Rows from block 3 of the text encoder of a small contrastive image-text model, named by matrix and row number. Rows with one number belong to one neuron. Each number is 500 + 50 x the weight over its row's rms, rounded and kept within 0 to 999. All counts start at 0. Numbers have three digits each.
After each neuron's rows are labels from the 100 texts, of 14848, where the neuron reaches its highest value: "fires on" is the input token at the peak. Only what is clearly more common there than usual is listed. The data: rendered roads seen from a driver's seat, with toy cars, trees and houses. In brackets: how many of the 100.
# fc1: MLP up (text_encoder.blocks.3.mlp.fc1.weight, 1024x256), inputs 0-85
# fc2: MLP down (text_encoder.blocks.3.mlp.fc2.weight, 256x1024, transposed), outputs 0-85

fc1.192:450525400384427544510490460438478467603490538535459531477531509561476425478476570506535461524459462527560392562488524522509452478445488512532528448492490423530491472598460512463522567473544473551590490623511474513491470560500535533489533496435516530461484487
fc2.192:483519468473523559589498442588514411554547492460482518488582554578412407444424517505463459489417524454503469458468555470457457388452459555500561436480486525534567518582459615425477454477533501593511478583463533491504432502481621522504517438529434506438529554
fires on: "left" (100)

fc1.180:520530520511528489485493565534481498552471503438496493532551431549545550530563524521582481490534455366433472508465583509445565386556480490497566484489479512542445486499472511354451513507504493461577462544418491578539505487501498502574470462526539384483540466
fc2.180:500479466624537415525524498458472453460468518510513432421509502483549586458415485523508515413575590460461559503528520457484549427521528491496535575555475510527438462501545527468508575523538489537442419398523543510579457489440456455529432538469484570399569524
fires on: "<end>" (93)

fc1.709:489410386488456474535434514501483400539489439551508444504416551504429562451614543558415503475483443401563580501552523476407486508563504472459594419500552446498490535560563498501500606461530542507510545514461454465506517566482457554434431552478579457558530492
fc2.709:408546488470529561495575447453491402558445523513398483513469540488423488529534547562553605461493409584518546528544499522517494422529498454473590580528589517484485454437497535568545598462452501449448499489628557554478461556456563469442470479531462527529522478
fires on: "truck" (100)

fc1.663:561560558519486466493535461492508540466442523532521451525543521451552537478591534565519432458431414474565523509542569547468488497524483538554516515425479444545533521475583489572417441540508572509518490535490555514580486549500546429588525409518472626544397540
fc2.663:435535494521467593533500421510481585470488437454527526500549541483446464596547415479515552569497528478518463439459505533461443465524522501435538605451449624462525480459482552542482491499535434434556572480507505442505516617505570485504525490379609587427551607
fires on: "truck" (100)

fc1.3:463486585484433553528543553382554549456445519585533515432485512422624563550538495518503478457622424541521510499530490465504393541492502491549385525612477552530466522523467371482480541502519517379508579410502523519521570508387401503528580512551551426562422487
fc2.3:483512581474474566585543519494592553469451466639511425453474505406574535592503451532462499465550456550488499425490522575589447481457582585501460523536502552594410469469557456507544464430529553392542501448430568476564627500481510543518558523532535464485488519
fires on: "with" (100)

fc1.315:478518527552481458505513524435537570495489530514484518513507476529451526451544528422531514610452500445507471521413468528491455505559595517495443415488437541457552450471669521530408424504455561439572530485501459519508555435471499467517482444533476557512589443
fc2.315:438567493400450488535548529490576485506465439508590626511465451508469557590521516477508398470444468503421617550557557482502392560582518608496541511501534551546494528515555548429433447538431457632440505570614506485457485474507585524491505470455550486515478513
fires on: "<end>" (50); "teal" (44)

fc1.628:476528546552569465533528513516513479495466527492577530458452413617499498495485447397520526589509502499386548501440567578452480495446482468545453482558483509581598572505518488467526467530513577494532384569557390539525553454538449541514493475466470517554502482
fc2.628:548544472506470494504533502573543472529519504487441476528558525526549493555479598519529479458449512522400491431475562588535567583486423555529551492618457481557512543519504475497489518542445484570504439427525506408524502538432506498457374521397483555491405531
fires on: "car" (100)

fc1.47:483518515517533567359456491435602468530494461491501509459495514507539466510491510495444441495484425503557506544461570469430523517501447424493471385440551473504527517505556516566492612400554472542545480581454554567512471392377522406526400444415507487446495531
fc2.47:439580528504559464538491442561480450471464481437521547446536525473527389434505464424411464544380481476543495477421539412469561460452457477527534472527531471414508561476434546456443447425584579464543437517519551521553450444549607470568519475543537492489532542
fires on: "left" (100)

fc1.744:451500616381442581467509395526377480469493520448556492531397533412509446562527613582455490461435469549551396566542553525488448515492390480539469588417450534440490509457544498495550605533520436555513468491504518523442506569502403509521491438446495581472528522
fc2.744:454510542520521515466488450551404547551416521370556564481459462509522444520496523505550539578375564529512420527580503482509493487534406430633530512462545492487541506424548480483539524552457450493427367520564541483454488531515457523482523452480537490504439496
fires on: "with" (100)

fc1.588:500491466517536496442450487490582540457445525449641534503515563456543477470409613552444481493568492527460552489521506498467502608527587447442498428445573455382486559491518508461540548503557512404499506487473542579563493365496487434474341413536421452443374539
fc2.588:520533521524503395472552473467496482501479521543572504435598487514427526403528489512436473465482511564577483461526507487536621446505577474545525495512526533479449396527530522564453490478523538502543478487479433412534513502544500461478600570522526538506515514
fires on: "car" (100)

fc1.711:512471650552553508446490464382537495401506487443586549507568515481426469529416486566431454520446500408455530421472503463484540504480513462503497505482523521480512449469585540535531579473473566469436472445499555605638555443428464348468506416478451470459511536
fc2.711:604549470455554462421527422529507540473518459575475505475494508524465542452441495476435588523455451584489514550469579461461532391419468482519437475539509539448532541401524486395535442517515503476495559487565517521519402387529455496576480521527468543481523504
fires on: "car" (100)

fc1.63:439525578489541415497469506452489563554402546523518470480511570499597468463466409613447554462506397508448585506428606526483458488458498536430445514517571461469575508483515502512458531493500499493519486431546481502429536454425520535384549529580499585397398443
fc2.63:535674525521531499446492461486571618442451475574544450451475553462495503587525560581442526528550505541480545582484474420500494446471500525504540534464494478480489509442528469518487504472481496516545451438535472494586457432454526494453473529502504506456530512
fires on: "pine" (100)

fc1.532:455528548506510553363451478450572505484374474410557529423526553517467507547444443570491473596493515522499520435510525386428533476528501438549469508459537491395470462504491574568531534467557531480533453466448573503523558388437517388472447493522456478477512518
fc2.532:536564474502449460473528433443511531483495512678575459437511551524482474496489466468385418525532534574506561467442552481449509454511501488508495435488487546505492541517474567467488459388545615572409522473495527478561531481506499452447447514501582505491540423
fires on: "car" (100)

fc1.673:441506488486630486436452528481524432472482489463474434573555537497472399440512526607559459521432404483493502541493603595479501441475505540550496432573479486475496482652568511430601592495555499554578550584483536503548477515447487529491568459483544486499593492
fc2.673:540463408447508485499530478479545373484567528472509551482575514356468395470534437517553543498418456516545525500562506535463506436467473523467592524440481517513596517544513572405464543489558451557615553541498476461535487472482550533415506489500507490464467471
fires on: "left" (100)

fc1.116:513524427417484518574441471539438511587565556573476471448555531476422422462440501472510531484426498516519434535473514525472446560408457577503482405425464415460524515547530531461540486450524504486627485607455470584425466470506536540498502577445526514541481494
fc2.116:505538498532445455458565465524557499516445468492533550560549459557500381454388531484446407509435454435550493524456472492437450409477538478428509455427588505550466455523506603504606451478506426551455477602486495493527443448561584532464444456489518506485501458
fires on: "left" (100)

fc1.274:520451512521445543473530555449507537481486468493405460456620584487514548583603523418508404597509561390466550489433456415460504497543536469492374617543492544522492435504470492471506492593474532436420561473478538478493486518442551457426451519464431485468483488
fc2.274:501521490506459553502513545511455479463460502518482509508488541521408562541563544491437604479476539534492400500550427407524493537588491630541530534496538464534491451488497485496487462475469536498553563478582492538454440536486411499515524548479476405432508424
fires on: "orange" (27); "<end>" (24); "white" (16); "red" (8)

fc1.168:460552443384474576506435492495502502600521568502471516497571535578437455468436585465539516521413487494552404502477528514483476480428489520547501413485556447561492491580453576452533493469513455529585447628462478533487505552514563537459530462438500512508468456
fc2.168:493535489402520523548514473581503436541558538467465459501572563559448365451415537477495426494427521472494464520467509479493457440378494530479563470463550483536554491567447598438497450444514524588501467614472498531504449486475584545488473400511399599475542533
fires on: "left" (100)

fc1.485:596460524503587515472451521543570506468457487485469415488548504492492525464535502480544485528459519439500532534445466508524427485535484398393445510589534525385527403602521555524501526478417493528529517484489489463619561444544517479529382470526467557528438501
fc2.485:493484535541551466477612550457550510576525457435560413499534525515438420402401488430444452572445465477504477484493398532558427517445512517525465553453572448486437390405505415522491486492475592588510490560548481516507540462491584660465487524471540455516607443
fires on: "orange" (68); "<end>" (22)

fc1.424:447475487439453589434559435518505497507484538530429516548561498546433433490539528548501401529459570519509409503435469523517501474505514497561502481529542523591549460550536505496537541508536475521472408607501459563562517493494469589470542466428435565480521513
fc2.424:501523451426506553493462462551504444596528571519495554489546529508501398474427440470441471573485532569453468570520656533485412499400548461451502552396513536497566477598473600465575537457426463560462429536477527500503484517519599451559541485532464581522549479
fires on: "left" (100)

fc1.451:406487590501428476471467458494439519443463526584493418492451470447537498526554500619562518459538485629530438548488518449533388512504533511547493494535498549639445524524479424444517532462481498391578540428473551459454486499532486533529505536506566479554551503
fc2.451:490488571551432552520576503506518579419497577553495413491515383457513484630507418500512583530452540541468583449448490595544492559546533554547490497539483592551440501438554454505504508506480470409529526505465531485418584577483485511516509557539532396517486408
fires on: "with" (100)

fc1.697:461603530497495520447381429474534544569495517509544494354579502531568428471473492519540460442464534536491438553522513485461517502420485499502512463475553436489552476573510539490522586432510516532550469525500473502527540439435575392456565405494495511549441526
fc2.697:479539476432449544492515464463455454458468499514576562436512543401560440478497390475512551459452487531537520523433440374418581514577458590561515542525532474454511492497496573526434370447564503554558458535463490535577414444555555459579493466580438524448426565
fires on: "left" (100)

fc1.376:527402573507389464447538536516518494527372517576520442485485578467544507543561482452445485522468457534571521470557511523549560602552560610579488404504485527457502562461487445516460538539453503487467487541474491506445596500463566496447581463498566431542512462
fc2.376:454535509494508554496539538521425517605422453614495520407462453466541503535508501489581527482551511496424524475484449546532499444527558535511448526508431464523413484477523450466492417494545489355528639519531627563535513520400490475430637446503488464501475564
fires on: "with" (100)

fc1.348:482522562494528471483527458459512488498446563563532448466505547494525523534491420525410513445443407465457618448452550447491483483443424524449491459533498452556488562559560484451394485449518437518496440467544538462487533501429526542389528500571467574432459421
fc2.348:475540528501513456425471539532511558436503467522572510444552592435506498510509540493431585504482464539470597517525515573497494428405501486512480502477525460479406450516552471447427437489561453562669446532496481443538519501472549540431482530616604635487454477
fires on: "pine" (100)

fc1.109:479466496432471541409532478573406449396529509442565548619406464442501449533592509521481490529468475559536433573468632504455478490513468488456494556450481518478493547487524449489490600522579507476545483468523531497408570491482432501509463508486489528542580425
fc2.109:545420488532583474420496455608458588430458512438560531484535486471455525465513557497492432567487465556551470568516498536523450561550374538507469499465526514504538606473608441465547563437459529479439498489468514466444528452490446420452537467398410486509507546
fires on: "with" (100)

fc1.62:551522519539493522469530510562439479447584458427522536547477507404461447546569516522562429535497572486557464592476572503482476493395490461463545551443507564493498528507587431463519573436548538462483475392512476478461580405485472490558439468470516499460581536
fc2.62:423392493517594525487505533553496479378523450451515555529437491513513559493531525480465527568534512539618493615505508458519488482509384578552476423450476472502467589498491436443562478477636535444469365474527507499456480440443519477400577480514433489508408512
fires on: "with" (100)

fc1.103:475498470534516546534541570551534512490402457478547429465431555525543549384534507483455542472549505578574525415556514533472508483501522495519491481555395450505476468544521457551444462511541522450550563520521522455502551478511484568439589484508602510519512427
fc2.103:420583562532541469512471596517494585480506452437438473550524548554580418483624483599471480524588476533535419569534490586499577507501560520549513553488491570614533486502580509535550540509515471464609615418480488482507535566581501505493548441479659464515507447
fires on: "with" (100)

fc1.571:500457518549525495540503569456414540516466470542478527500397502485517472527363539481530498584475501543500487519501539462486501483516524505382513507512399483441469558554477484445462532554515550496512502525591433571513539534440484466369510573551488512509609399
fc2.571:469472447337512485603508564427404541447468445438439546463533477399436517463481504457474477511587477446469485494542592494479512593356442597556509529472546418468589437536605463551479564615468470489597420551509487456490500492468500514488517451544473570587539470
fires on: "orange" (94)

fc1.625:561498436526477522523452587445591536461381585403595502559431453547536466559531510459477550453467550440484530493518384497572480612474516466499475525548473380446449505499511398584495499468575509526444537531524456550635523393483442489457442561583521553523464522
fc2.625:521518505546524496504555537520589519544430623386462496587506447611568514501543421494528578476534463526484471467461410485461507472467517438482483528440515460429501448496542401560474518479527552505396619515497503450523474451466513523508453404509444419442557492
fires on: "pine" (83); "orange" (13)

fc1.550:506534574507606463424454446452539542491454463405577492446518550544538437515438502489398410505583600498494472442448480416456544530512483400518504440428606467428454510536554534536504531480559526435437487525496538491524542423416489376551538379532532452412556490
fc2.550:474510571505523423488448537516417440518488479476518533409543545507583429522523492480473510496638461469470477512521442548453496546492538472540491416458520468492488538494528503590489456464518536411450491575452542557589517448510474376539483522548486525495491467
fires on: "car" (100)

fc1.152:500458569470473553402466475448567499583493443466540513489522540522509508484518542515329498498457516487512511421530489401402586433521492472533535463467587514359423520489523551538431542511491504436531511520517484556579501354464461451482496473481651430420511481
fc2.152:511381580413481512493455497523540510496512467514515477485538540508582473500507542540473431463538397506474475493487546499412556502503525471446500350435474451514567524498479518522418521449522409486548559550402578535529446485466502473501481541498547584516427542
fires on: "car" (100)